A small contrastive audio-text model, trained from scratch: waveform 16khz input, muon at rate 0.015.
Rows from block 2 of the text encoder of a small contrastive audio-text model, named by matrix and row number. Rows with one number belong to one neuron. Each number is 200 + 20 x the weight over its row's rms, rounded and kept within 0 to 999. All counts start at 0.
After each neuron's rows are labels from the 100 texts, of 14976, where the neuron reaches its largest size: "tokens" is the input token at the peak. Only what is clearly more common there than usual is listed. The data: notes from a synthesiser with random patches.
# gate: MLP gate (text_encoder.blocks.2.mlp.gate.weight, 672x256), inputs 86-171
# fc1: MLP up (text_encoder.blocks.2.mlp.fc1.weight, 672x256), inputs 86-171
# fc2: MLP down (text_encoder.blocks.2.mlp.fc2.weight, 256x672, transposed), outputs 86-171

gate.476,243,199,192,212,175,216,203,187,170,188,184,179,219,180,198,207,178,215,201,195,216,172,193,199,193,184,220,217,215,215,219,197,188,179,210,164,202,197,200,226,205,179,199,219,178,208,210,183,173,205,195,207,215,233,176,165,196,239,215,189,156,219,212,235,217,164,212,188,191,230,196,200,213,195,201,196,165,205,212,203,237,189,192,204,199,207
fc1.476,239,183,226,181,193,253,204,144,214,180,152,186,199,202,178,194,201,203,211,216,215,157,190,191,203,225,183,187,230,208,241,198,172,194,202,182,198,203,188,196,190,195,188,249,186,198,231,188,206,217,201,235,245,230,194,183,195,239,190,191,160,223,227,204,206,190,188,190,205,213,185,212,213,208,198,192,184,170,164,199,209,185,200,197,214,181
fc2.476,193,211,175,182,211,232,202,209,196,205,203,213,197,223,183,189,206,187,169,187,207,193,190,211,211,175,163,166,194,204,183,170,171,221,193,197,227,215,241,193,196,198,202,229,227,201,185,209,204,200,177,174,231,194,210,210,198,187,193,205,239,217,216,210,221,200,185,194,181,212,211,216,209,202,226,191,186,203,165,210,176,214,211,239,251,212
tokens: "glide"; "<end>"; "vibrato"

gate.179,161,215,231,160,189,171,191,181,188,215,189,197,201,196,197,194,191,178,205,220,192,190,179,216,197,213,205,186,178,175,206,193,187,222,206,172,167,229,183,152,204,222,186,178,156,191,199,241,220,173,216,196,174,215,197,191,196,188,189,245,205,201,195,178,228,196,185,210,189,211,217,205,197,205,202,199,204,170,221,190,201,194,178,152,177,194
fc1.179,207,211,172,214,185,197,220,208,203,182,211,185,178,167,180,202,210,214,235,172,196,232,197,170,179,185,226,204,190,221,198,210,237,186,186,225,222,190,221,202,193,186,225,231,233,220,178,170,206,199,184,203,220,202,199,204,178,226,240,192,189,215,225,222,197,186,191,223,188,174,204,189,164,171,186,197,193,199,163,199,215,211,196,225,231,218
fc2.179,210,204,192,201,228,182,182,178,200,219,187,204,152,184,199,199,197,206,209,188,204,201,206,182,224,194,196,221,186,206,209,190,222,226,216,210,144,226,207,215,247,204,217,196,183,215,210,186,221,170,167,179,167,215,182,223,235,186,222,201,164,172,254,205,231,211,204,200,204,148,186,211,212,193,193,151,176,183,187,212,185,183,201,166,233,188
tokens: "pass"

gate.100,193,174,233,164,189,235,226,196,182,217,207,195,201,227,185,228,255,181,204,188,188,200,201,200,186,222,231,176,208,207,191,186,163,183,174,197,220,220,193,170,187,190,237,183,187,225,208,212,198,199,207,188,197,176,165,176,218,173,188,190,224,216,201,210,215,213,207,221,202,164,217,196,205,202,200,206,174,191,218,180,224,202,217,228,200,236
fc1.100,209,181,172,230,190,202,226,167,162,218,166,201,207,195,219,223,200,200,186,189,163,191,161,195,203,211,180,187,217,185,196,186,178,188,183,178,215,180,216,211,228,184,208,232,184,196,197,202,194,218,205,195,233,189,222,187,211,190,200,197,211,213,207,221,173,192,155,207,159,193,207,163,209,202,193,213,208,152,183,189,206,177,186,197,206,177
fc2.100,207,184,201,207,219,220,175,158,171,230,180,212,208,162,201,209,174,211,216,186,211,199,204,201,192,188,202,218,208,188,208,169,228,191,224,224,210,223,215,193,201,191,190,186,192,176,171,203,164,220,225,182,172,172,183,198,215,204,201,149,201,198,237,194,199,180,173,159,220,212,215,194,217,188,145,226,193,219,216,196,207,235,207,199,217,210
tokens: "swell"; "bass"

gate.294,228,234,177,198,240,191,221,221,187,194,188,161,223,174,225,195,211,198,179,199,216,189,224,208,186,224,194,167,159,170,215,211,214,200,187,199,178,176,230,203,196,199,162,184,195,226,179,204,186,197,192,186,199,175,205,215,197,187,210,224,189,211,180,198,213,198,193,208,192,228,193,201,182,213,196,185,210,231,232,184,156,228,191,226,219,208
fc1.294,178,195,209,174,208,190,181,206,176,195,186,213,229,230,199,203,200,245,213,213,198,214,183,198,199,219,209,171,190,214,209,176,153,222,210,251,200,204,207,204,181,190,202,220,176,232,197,197,193,176,216,203,191,222,209,192,180,209,182,180,215,179,205,234,213,214,211,190,197,231,216,205,204,183,238,211,192,190,196,215,169,212,189,268,163,166
fc2.294,205,223,170,168,191,193,204,226,174,205,214,213,206,199,200,224,185,216,238,211,189,187,226,186,171,223,194,186,205,184,214,194,170,215,190,208,205,201,212,198,205,167,224,245,202,225,205,209,214,178,198,223,207,205,178,179,225,200,209,193,225,201,221,211,190,214,203,237,186,222,231,198,174,188,199,198,212,208,235,183,209,217,212,218,177,198
tokens: "swell"; "<end>"

gate.262,181,231,230,211,221,192,189,205,196,212,181,219,155,195,219,218,203,174,193,198,219,199,171,208,180,174,194,189,200,215,209,200,210,196,218,195,204,207,172,196,234,208,158,197,192,175,214,203,208,205,229,184,184,172,185,208,189,248,224,174,178,225,202,164,197,193,203,190,212,195,198,179,200,201,189,213,197,210,227,208,215,244,189,188,211,179
fc1.262,216,197,186,173,206,213,209,230,198,163,243,187,217,195,169,175,249,224,224,211,195,207,177,170,194,211,210,222,181,206,207,197,175,193,192,193,184,200,215,189,174,164,206,210,205,213,182,181,234,188,214,219,203,209,176,219,201,212,180,194,257,204,220,200,179,180,171,235,206,221,187,195,145,187,213,209,211,219,173,222,184,167,199,187,202,248
fc2.262,203,193,205,170,233,188,179,199,189,206,178,172,147,188,191,187,203,186,200,238,182,207,173,214,191,204,234,212,170,225,209,196,222,214,216,222,191,220,227,191,181,148,197,216,217,177,190,225,212,184,218,169,170,205,198,201,209,195,190,182,241,186,219,207,211,231,218,175,222,180,167,205,187,203,181,208,201,198,205,203,226,203,219,177,182,223
tokens: "pass"

gate.206,213,173,186,173,211,182,216,207,242,167,212,215,209,168,244,190,216,178,176,213,233,236,197,187,188,212,199,196,198,232,208,222,219,212,210,195,235,183,176,191,200,171,198,170,198,216,221,191,207,192,206,208,190,203,180,199,194,204,206,163,204,236,172,190,202,167,185,187,244,204,183,144,231,179,211,207,187,193,223,177,191,191,188,197,207,183
fc1.206,236,210,212,187,211,198,212,198,193,183,209,199,151,218,213,182,198,180,207,188,205,212,172,209,186,172,175,241,201,201,167,206,214,192,215,183,252,184,182,172,227,243,195,219,197,185,171,229,230,211,188,199,203,191,159,212,189,194,184,203,229,238,216,190,208,198,224,185,158,200,164,210,198,191,189,226,198,186,212,202,187,203,180,156,225,179
fc2.206,212,211,203,186,209,235,210,158,216,157,218,205,201,178,230,189,158,189,216,182,156,211,208,189,183,193,222,228,210,228,178,185,227,210,205,229,186,175,205,197,211,212,198,143,222,237,192,193,206,138,224,213,190,199,201,221,167,187,181,190,235,231,207,216,186,229,209,206,200,209,193,213,198,222,226,194,208,178,193,235,171,191,188,221,206,192
tokens: "<end>"; "pass"; "bass"; "tremolo"

gate.618,202,161,204,220,216,201,183,206,206,171,175,208,190,229,186,191,229,225,191,199,228,229,190,210,236,203,198,224,220,203,170,226,197,236,201,189,217,182,225,195,208,195,223,211,203,205,191,195,188,202,180,196,211,225,188,203,181,228,209,193,216,226,212,198,209,176,211,225,165,178,213,202,216,197,196,202,201,196,213,180,195,219,198,222,191,183
fc1.618,181,201,253,183,194,192,237,168,188,183,171,197,216,182,192,207,238,177,193,202,180,188,211,180,181,168,203,172,173,194,201,205,183,228,205,205,187,220,160,214,206,195,188,234,227,202,198,226,215,220,208,249,187,201,186,225,181,189,222,172,210,215,198,228,192,185,209,205,199,189,229,198,248,204,209,184,174,189,209,209,190,203,210,199,195,202
fc2.618,197,200,172,202,167,209,221,169,202,198,196,204,206,192,195,244,213,181,206,185,185,172,217,180,190,160,201,215,191,174,197,172,202,188,214,193,179,237,214,199,217,146,255,201,241,209,193,210,214,189,197,207,192,172,211,190,169,196,187,239,212,213,234,218,168,187,230,200,222,253,202,188,198,226,157,201,199,185,197,184,207,182,217,189,222,193
tokens: "glide"; "vibrato"; "bass"

gate.370,211,192,202,225,199,229,230,237,227,202,157,192,228,212,205,173,204,198,175,197,206,216,206,200,181,201,192,213,197,228,218,172,226,188,235,170,195,212,214,183,187,176,197,207,211,210,230,217,229,217,203,212,161,195,188,181,200,199,193,210,254,221,218,194,175,209,194,190,153,215,179,221,223,203,192,196,223,170,188,243,144,175,172,218,218,180
fc1.370,215,206,200,181,189,201,190,147,205,210,221,185,215,181,207,158,203,205,216,210,180,238,200,215,212,204,218,210,216,196,246,212,212,204,184,195,185,223,221,186,166,175,215,183,215,218,214,197,172,200,212,212,202,204,189,182,181,187,205,200,241,198,165,192,201,199,188,206,171,241,144,188,201,222,176,205,216,187,196,197,174,213,215,234,226,211
fc2.370,159,199,233,194,216,202,204,208,217,198,197,232,227,171,198,201,193,197,229,188,183,204,175,183,172,210,207,206,225,221,238,188,207,237,226,163,178,172,199,208,213,170,199,182,208,175,198,192,182,237,208,210,229,200,203,214,205,189,202,188,240,194,214,225,176,196,169,169,161,202,185,190,211,203,178,228,183,173,207,195,199,224,179,231,239,226
tokens: "no"

gate.365,215,187,201,195,162,232,157,189,185,227,178,237,158,186,186,196,204,177,204,208,207,193,207,200,205,169,204,196,221,194,198,226,211,186,217,222,217,239,152,205,200,186,167,238,200,191,197,193,214,232,201,179,218,185,164,198,193,190,218,191,212,203,173,200,202,178,193,176,220,201,192,193,201,178,228,183,182,177,185,216,193,186,218,186,223,210
fc1.365,178,180,182,181,202,185,229,213,163,198,191,207,196,208,227,201,223,194,201,195,180,191,190,217,192,197,211,209,217,228,204,193,178,176,227,174,192,164,236,185,232,168,191,191,157,198,190,207,204,207,192,223,163,248,233,132,248,184,190,194,220,177,185,211,211,204,227,201,200,212,170,175,172,187,175,213,216,236,253,199,186,194,193,189,222,187
fc2.365,185,216,224,199,207,207,222,184,216,190,190,189,214,187,196,211,229,204,154,218,201,218,168,177,211,170,218,221,192,218,185,211,188,168,202,224,229,202,212,192,171,196,195,187,216,202,198,243,201,195,188,246,184,212,208,184,201,211,215,190,167,186,212,147,210,243,169,172,204,214,171,170,201,202,205,211,188,165,199,233,224,216,215,197,215,177
tokens: "swell"

gate.379,185,203,206,194,207,179,204,210,213,232,195,214,187,204,199,213,209,187,215,202,183,177,198,194,181,204,199,200,202,204,201,192,202,208,215,231,202,250,199,195,203,208,192,162,200,169,189,218,224,197,195,185,180,190,224,220,226,179,187,232,185,191,194,198,214,175,194,180,188,223,216,234,227,182,187,194,228,207,231,177,171,217,209,174,181,181
fc1.379,202,206,214,189,189,225,201,194,192,212,199,203,166,196,206,198,217,200,166,194,189,225,199,203,157,251,221,199,205,178,199,211,223,187,150,210,225,207,169,194,218,174,191,201,235,196,208,195,191,187,221,183,194,200,152,212,182,230,211,208,221,213,201,199,182,211,192,210,207,180,158,209,192,197,140,235,171,196,175,208,222,252,190,197,184,182
fc2.379,205,218,206,194,228,203,171,183,190,226,165,191,159,187,235,213,222,188,173,224,190,193,169,190,212,212,193,210,234,194,223,180,241,197,181,185,196,200,226,192,234,165,203,177,214,163,201,205,207,187,173,181,206,188,194,217,222,204,197,216,178,187,217,181,197,216,194,208,194,210,181,212,205,224,177,205,174,176,161,236,230,231,199,186,212,186
tokens: "-"

gate.480,213,156,199,176,211,179,236,208,202,178,203,213,191,239,216,198,191,200,207,191,157,182,214,224,224,187,215,238,206,236,196,178,185,222,176,194,216,175,181,176,185,232,189,192,175,193,213,190,198,230,191,193,200,227,215,211,179,206,208,208,234,193,195,201,209,222,184,213,199,203,206,225,170,209,176,214,191,220,197,191,185,212,172,206,193,202
fc1.480,211,193,197,189,181,191,193,176,179,173,212,189,215,202,208,213,158,199,194,213,187,194,226,228,209,170,202,207,224,240,230,151,178,207,191,222,221,183,165,189,201,177,200,191,205,205,196,188,201,207,198,197,207,209,185,220,172,161,181,195,188,225,182,199,167,225,218,196,227,204,209,196,197,172,171,236,193,212,175,181,191,195,178,184,185,222
fc2.480,209,210,190,233,184,192,176,218,217,187,224,217,174,195,148,228,183,212,200,180,199,179,243,174,206,193,195,171,206,204,209,220,191,152,215,171,223,214,229,208,217,227,210,187,210,200,204,188,205,211,192,220,231,195,220,206,171,183,214,185,205,197,212,207,180,204,202,195,190,258,192,202,212,217,153,208,168,181,213,168,220,220,199,219,234,217
tokens: "-"; "<end>"; "bass"

gate.238,197,196,165,222,220,186,195,205,194,218,190,135,194,164,174,218,240,235,216,192,200,226,202,216,197,247,208,198,185,192,226,169,189,210,169,241,184,162,196,189,181,208,226,205,238,205,170,212,196,215,206,223,193,154,180,212,210,206,236,200,217,219,240,203,208,181,186,197,199,169,206,214,226,206,229,187,202,191,206,214,196,224,190,213,211,180
fc1.238,184,216,196,167,234,210,196,190,212,220,172,212,203,189,206,179,201,204,221,230,197,217,180,163,224,192,186,190,222,223,184,181,221,228,168,187,214,173,215,216,158,205,198,191,207,228,197,211,228,229,238,211,179,210,217,222,204,172,213,217,208,188,156,213,220,205,209,157,187,186,137,186,175,204,180,204,218,228,209,202,197,197,210,182,203,172
fc2.238,237,209,182,193,220,192,192,196,197,163,207,244,174,172,221,186,212,193,188,194,175,213,223,187,185,198,193,184,234,195,226,174,198,213,200,181,206,180,222,201,187,201,187,225,174,198,176,206,188,206,197,206,199,213,202,193,203,238,186,174,167,207,184,217,174,220,199,190,206,219,186,187,184,202,176,220,245,213,194,182,184,174,190,207,212,171
tokens: "glide"; "vibrato"; "opening"

gate.62,177,182,221,216,207,204,214,211,218,193,213,197,199,191,200,201,214,206,207,194,163,134,225,227,185,235,195,221,220,162,172,197,228,202,199,210,214,232,229,198,225,218,191,199,201,210,210,190,231,231,177,217,215,179,226,210,216,192,186,183,212,186,196,214,200,217,228,199,198,224,168,186,198,205,178,165,190,202,189,240,190,199,181,182,191,219
fc1.62,213,212,197,200,210,217,189,212,217,212,201,188,210,209,218,218,166,171,200,221,173,184,218,219,219,216,184,186,192,188,190,244,188,226,188,198,198,217,230,194,204,206,223,227,192,241,187,183,208,205,190,174,186,224,178,185,196,222,204,228,237,190,170,181,186,205,243,196,161,215,195,210,187,212,201,193,214,209,160,238,178,199,209,213,219,213
fc2.62,213,198,195,183,174,241,193,229,229,164,214,222,200,177,213,234,218,203,188,207,208,235,208,229,201,203,225,189,208,201,227,227,161,186,212,186,232,180,183,176,230,202,185,200,168,196,196,214,199,193,186,218,207,179,203,203,205,201,172,192,224,212,204,178,175,196,168,221,175,226,227,195,215,204,191,211,201,255,189,151,168,184,211,186,178,139
tokens: "swell"; "<end>"; "tremolo"

gate.422,221,185,230,216,224,191,192,236,208,227,191,191,198,214,198,232,237,222,223,198,207,174,189,195,231,192,211,205,208,227,163,182,201,180,186,213,199,221,180,182,175,199,174,212,210,205,221,180,187,239,194,216,214,231,197,210,191,186,198,216,181,201,204,202,163,204,174,205,195,233,181,173,238,193,176,233,185,206,257,167,218,208,217,194,233,190
fc1.422,213,200,213,222,178,206,195,209,183,195,165,197,225,196,198,208,182,200,188,207,199,174,239,172,189,183,212,197,184,215,187,182,216,200,182,209,222,235,233,193,200,185,193,192,192,237,199,215,142,218,191,198,157,194,221,205,178,204,204,188,226,195,205,217,181,215,211,201,202,193,156,194,213,215,165,217,213,192,191,200,192,194,186,201,176,155
fc2.422,216,223,144,223,203,196,178,183,193,178,178,205,207,191,234,200,182,167,202,181,195,226,166,200,208,186,190,195,176,197,177,200,181,190,167,222,169,207,220,209,194,203,207,222,240,204,201,185,170,202,168,214,177,221,220,204,181,213,194,203,208,239,220,189,201,182,174,204,200,221,193,219,173,206,219,211,191,210,206,209,193,199,230,217,180,212
tokens: "no"

gate.86,180,194,244,210,176,205,213,188,176,209,198,237,199,191,194,202,211,203,221,204,192,194,177,204,165,220,197,216,209,199,213,197,154,233,212,208,212,176,206,213,225,213,198,199,194,215,190,202,183,227,185,259,209,207,189,236,210,196,198,204,240,190,205,180,184,194,196,204,188,188,179,158,208,232,190,189,201,238,207,183,233,223,163,220,221,191
fc1.86,196,217,206,217,199,180,180,219,209,178,209,186,244,182,216,159,211,202,170,208,199,201,174,164,195,223,212,225,217,200,191,228,214,172,210,196,205,176,212,195,208,198,185,220,200,201,209,226,181,211,210,206,171,218,229,182,214,212,198,161,190,195,246,228,184,182,184,204,222,233,177,210,220,189,204,175,212,207,201,189,196,155,196,187,204,216
fc2.86,187,197,215,206,212,187,176,227,173,215,219,217,228,195,207,182,212,232,204,191,224,197,180,195,216,208,132,183,201,212,203,172,212,212,206,202,190,206,223,210,185,215,205,218,202,221,206,230,196,228,227,222,180,176,171,198,207,196,208,179,177,217,197,175,242,202,202,186,189,235,164,204,162,184,196,221,206,188,181,199,240,217,206,187,205,194
tokens: "<end>"

gate.283,215,166,210,171,212,179,213,203,259,244,200,225,170,212,204,174,194,178,189,210,177,200,208,190,225,215,172,199,226,179,215,258,199,204,186,208,218,163,185,184,208,183,174,159,190,173,217,198,202,225,199,214,193,206,172,200,216,214,226,190,185,206,152,236,204,215,198,176,231,219,205,221,182,224,234,211,232,206,174,215,178,176,194,211,214,226
fc1.283,188,215,175,231,191,216,214,186,177,203,196,156,224,210,207,204,171,197,250,213,207,191,187,179,185,209,160,222,226,182,195,174,194,204,189,202,203,198,233,201,222,182,216,231,217,183,166,211,225,196,216,207,214,194,206,162,176,174,171,233,215,193,197,217,161,159,204,178,199,185,196,208,210,177,213,189,191,226,218,207,205,208,212,208,198,240
fc2.283,163,197,184,208,207,182,200,231,199,239,218,186,217,216,162,209,220,215,212,192,203,238,188,210,211,203,188,208,201,171,193,207,188,196,188,216,203,190,177,222,206,209,193,190,185,204,210,178,202,225,193,189,245,153,192,199,192,224,208,204,199,211,178,201,194,178,213,200,194,175,164,202,209,194,241,212,213,200,206,227,202,193,202,198,213,226
tokens: "-"

gate.150,209,183,233,218,182,197,192,196,217,234,181,190,207,204,227,217,185,210,202,207,194,204,191,212,224,215,223,178,151,214,209,183,198,244,204,197,207,206,187,197,164,207,191,195,221,223,185,204,197,182,175,179,237,177,188,178,191,242,197,181,203,214,196,213,236,220,209,190,203,212,185,204,218,210,178,201,241,229,214,246,212,207,221,176,171,184
fc1.150,207,173,208,160,170,222,215,254,172,193,220,201,183,183,221,187,177,171,216,222,203,221,177,189,179,219,212,225,236,183,218,210,205,213,192,190,197,178,213,199,205,202,224,201,170,204,237,176,220,209,201,224,223,191,208,165,212,197,186,207,194,203,207,200,190,247,182,185,210,213,199,233,189,179,220,206,211,197,171,240,174,197,206,186,165,187
fc2.150,199,174,170,218,183,178,196,192,176,203,184,225,171,200,206,216,192,215,212,200,194,242,177,215,206,204,162,174,218,200,204,215,202,193,194,234,232,201,200,204,223,204,160,211,188,184,209,202,218,224,179,252,219,158,215,233,196,187,230,220,198,170,199,214,191,251,207,193,214,210,207,190,174,183,202,201,177,210,151,218,181,195,201,189,184,215
tokens: "glide"; "vibrato"; "<end>"; "bass"

gate.452,222,220,233,194,181,223,236,207,150,188,181,181,180,206,199,192,217,222,201,206,192,230,195,228,180,199,217,206,181,162,186,155,201,216,180,204,173,219,198,195,199,218,184,224,225,177,216,202,198,176,227,208,193,191,187,194,216,216,206,238,198,178,198,213,176,230,185,237,164,229,192,159,204,191,173,196,176,184,209,202,199,207,165,192,175,150
fc1.452,209,178,199,182,201,199,222,190,201,172,208,233,200,248,184,199,192,142,224,184,210,167,246,202,212,196,210,172,196,179,228,204,200,209,250,197,189,228,203,225,178,220,221,206,212,169,189,207,195,186,222,183,213,212,182,194,207,163,189,245,167,163,193,222,165,230,202,200,180,214,176,165,182,186,185,227,230,214,160,213,171,231,194,176,215,227
fc2.452,170,176,156,162,197,183,236,181,199,174,233,200,234,209,205,196,211,207,210,189,201,221,236,209,227,194,212,172,214,184,243,203,165,226,218,177,199,158,187,214,215,200,228,229,225,203,228,189,176,200,240,198,222,184,217,202,172,189,187,177,213,205,210,184,183,219,218,197,194,189,194,213,158,193,218,218,163,175,198,234,200,191,203,191,180,186
tokens: "swell"; "bass"

gate.233,198,169,212,198,204,177,218,191,231,215,256,171,182,235,215,198,155,206,240,202,201,165,189,187,215,178,205,217,185,221,202,209,195,211,235,204,220,201,197,219,201,190,218,193,206,191,171,184,217,155,208,204,240,194,218,177,175,204,197,183,186,226,187,188,191,182,175,207,194,181,211,215,168,208,170,183,170,244,203,214,218,184,192,215,218,242
fc1.233,221,187,217,181,209,194,169,216,207,183,224,203,213,187,217,212,195,204,208,197,175,178,233,212,211,182,186,200,211,203,243,186,176,231,212,211,196,180,204,199,209,217,205,188,255,243,190,194,214,178,181,209,216,194,177,201,182,232,199,191,185,195,211,186,166,208,185,170,169,162,212,217,201,198,193,208,171,197,158,203,207,233,184,197,191,205
fc2.233,170,204,207,226,177,196,225,200,193,174,195,231,201,160,186,196,226,242,209,196,187,212,233,151,168,226,159,222,211,252,180,210,209,188,191,207,163,220,198,199,190,191,204,202,221,183,190,222,225,203,191,214,210,202,145,205,188,236,201,210,178,213,168,213,177,198,202,191,210,209,208,190,209,157,227,219,187,201,162,214,195,205,176,191,199,227
tokens: "glide"; "<end>"; "vibrato"

gate.55,209,216,171,204,197,198,228,177,212,217,180,206,191,195,215,169,205,228,199,202,185,181,173,235,176,179,200,223,182,204,199,201,193,188,184,202,220,227,192,205,171,142,211,208,197,193,248,210,192,203,220,222,197,188,198,207,203,209,189,204,188,204,226,227,200,204,168,173,180,197,213,198,186,174,228,213,200,136,218,187,185,168,219,216,193,219
fc1.55,214,185,237,192,219,227,215,219,173,210,189,222,181,175,191,195,215,210,195,185,172,216,165,167,200,178,182,213,198,208,188,194,208,208,231,207,197,200,198,184,180,190,122,157,208,187,188,165,202,193,225,199,175,190,235,215,197,221,197,262,183,203,214,199,209,213,206,202,180,225,186,184,185,200,194,213,189,216,193,199,222,181,152,191,209,192
fc2.55,197,225,186,193,179,220,157,221,152,240,177,191,197,218,183,200,209,195,214,188,224,192,204,206,164,183,221,222,165,229,209,161,188,263,204,189,165,208,186,192,187,209,173,204,221,223,208,215,208,199,206,210,174,218,223,205,198,193,244,185,199,175,190,207,177,206,194,209,229,206,234,198,216,238,207,190,226,239,204,217,191,211,207,179,182,191
tokens: "no"; "opening"

gate.16,215,199,194,235,237,180,209,179,179,178,192,208,171,227,205,210,201,212,181,188,208,177,199,216,186,219,197,219,185,218,248,178,232,202,197,213,227,165,223,192,213,205,200,202,201,226,197,213,205,196,168,220,211,208,209,168,199,226,184,208,230,199,209,222,204,183,230,175,203,180,212,203,213,223,231,175,190,170,221,174,198,211,183,214,187,191
fc1.16,129,217,201,190,231,233,215,180,202,210,223,206,189,174,217,203,201,163,207,193,173,173,186,178,207,214,209,178,211,210,186,222,208,188,217,200,234,203,207,158,170,202,213,148,207,190,189,220,210,178,210,194,189,238,168,247,211,223,178,168,226,204,203,213,217,211,178,179,242,186,176,215,201,223,204,225,184,182,198,184,198,224,189,185,207,197
fc2.16,171,195,205,194,200,210,218,175,184,210,216,231,218,219,204,157,205,184,203,203,210,182,188,197,227,193,216,186,203,196,172,210,198,194,200,162,228,200,194,214,190,197,229,194,203,209,174,184,223,185,220,190,198,240,196,208,227,162,201,224,221,230,190,238,221,220,190,169,225,210,171,220,178,192,223,213,211,216,187,165,182,153,208,227,195,217
tokens: "no"

gate.85,222,196,173,192,165,216,217,208,210,237,201,202,201,218,196,202,170,165,196,208,193,202,220,184,141,208,175,202,216,196,220,155,242,197,225,165,211,225,202,200,174,162,208,210,205,212,227,204,197,186,198,210,214,195,175,194,183,206,176,206,236,186,189,231,183,227,179,188,178,223,176,203,206,218,176,232,211,172,180,244,197,224,174,216,203,210
fc1.85,175,176,181,216,199,192,209,247,219,225,206,179,178,188,216,208,196,209,205,186,224,204,179,196,227,195,233,208,194,170,205,250,177,202,191,216,212,176,181,185,207,212,174,159,164,193,190,198,187,216,196,188,205,216,233,226,196,190,173,200,192,197,208,170,188,201,245,197,228,154,198,202,222,172,195,175,170,219,232,184,250,159,190,172,171,223
fc2.85,194,188,196,217,189,192,195,201,182,216,192,194,198,194,213,207,163,185,196,219,248,164,193,210,203,181,171,247,193,181,194,221,190,178,222,257,184,208,217,221,215,228,213,216,197,223,168,164,198,229,190,187,177,194,211,225,201,166,174,236,160,203,195,214,200,195,218,202,208,195,231,233,229,186,187,193,203,182,174,196,196,177,188,187,210,194
tokens: "no"

gate.587,187,242,216,179,199,225,202,171,192,206,208,207,200,216,202,203,213,224,155,195,237,209,184,195,214,178,187,186,180,186,197,219,228,243,216,152,175,205,227,222,188,209,205,172,204,186,209,199,216,249,198,221,177,174,203,227,181,196,205,217,215,201,185,177,186,223,178,192,162,202,200,176,187,196,217,209,204,204,147,189,187,203,192,242,194,227
fc1.587,191,201,214,213,168,163,205,183,185,208,219,185,210,233,184,207,206,230,215,215,209,202,194,214,201,193,192,207,225,188,223,187,226,201,195,167,230,207,224,197,199,236,194,191,229,239,192,212,232,180,194,219,198,200,178,207,192,223,228,194,239,195,177,207,179,191,178,206,152,194,221,216,187,176,222,185,242,180,191,198,208,238,198,239,204,189
fc2.587,175,213,202,147,166,169,225,204,197,193,223,167,208,191,184,202,177,176,200,213,218,200,222,190,179,238,233,163,183,188,213,213,198,250,188,166,177,200,216,197,195,214,193,216,242,206,222,189,205,194,194,199,253,199,189,188,212,248,184,188,193,219,184,181,212,237,187,190,178,219,181,194,170,182,192,203,195,184,235,194,213,221,194,202,213,216
tokens: "no"

gate.353,219,181,186,164,243,194,214,209,208,178,177,206,224,190,181,198,200,174,207,211,201,190,179,199,189,204,185,234,183,209,194,215,181,194,223,160,209,213,207,184,200,191,193,201,201,179,205,204,205,213,242,190,232,179,157,206,211,195,225,239,181,208,204,213,180,190,167,191,167,187,213,207,207,203,189,151,199,223,185,221,207,185,219,200,175,213
fc1.353,229,168,239,226,179,183,180,179,196,163,211,195,209,200,215,195,249,209,201,230,208,200,192,214,180,202,232,202,215,180,219,154,192,190,194,208,167,190,203,211,207,220,192,189,218,230,173,184,207,189,220,213,188,178,225,200,208,233,154,193,186,202,216,219,218,170,204,209,214,211,159,167,197,209,227,221,222,181,194,189,235,211,197,212,212,210
fc2.353,188,199,201,194,182,202,219,192,200,195,195,246,192,167,192,179,148,181,207,190,160,183,201,197,214,176,226,177,191,196,223,190,193,191,205,200,186,211,231,195,222,213,178,208,189,206,215,192,219,204,217,238,234,205,233,200,217,213,161,211,169,186,200,190,195,225,206,192,226,249,231,204,184,144,266,191,218,186,211,185,221,199,191,188,227,239
tokens: "<end>"; "bass"; "glide"

gate.612,189,207,208,205,204,202,173,239,208,187,234,202,188,189,247,184,177,206,185,215,218,215,189,211,237,216,184,210,194,212,224,190,226,218,181,214,205,193,210,174,162,190,213,156,220,200,214,225,186,187,206,208,196,235,198,200,200,234,219,167,226,213,209,150,180,171,186,192,203,186,156,199,207,200,172,214,223,200,191,224,182,217,183,172,204,186
fc1.612,202,186,208,217,186,191,224,214,199,172,204,217,204,213,198,192,189,176,252,210,227,213,166,177,204,201,218,218,231,216,182,227,174,186,181,222,213,214,200,192,176,206,180,186,177,182,223,233,212,202,183,166,197,200,197,238,205,191,206,185,223,196,222,177,216,170,193,162,202,204,186,193,195,238,230,219,227,208,240,180,183,196,224,215,195,208
fc2.612,199,216,221,194,206,192,254,195,177,212,189,176,189,226,206,205,195,210,238,214,208,209,202,168,203,174,230,186,180,232,190,217,190,155,193,216,203,249,240,204,194,180,180,203,203,224,213,184,231,164,188,178,168,163,200,216,177,191,203,202,238,209,205,158,198,186,217,206,214,223,205,175,198,206,197,235,206,186,222,192,206,221,225,213,226,218
tokens: "pass"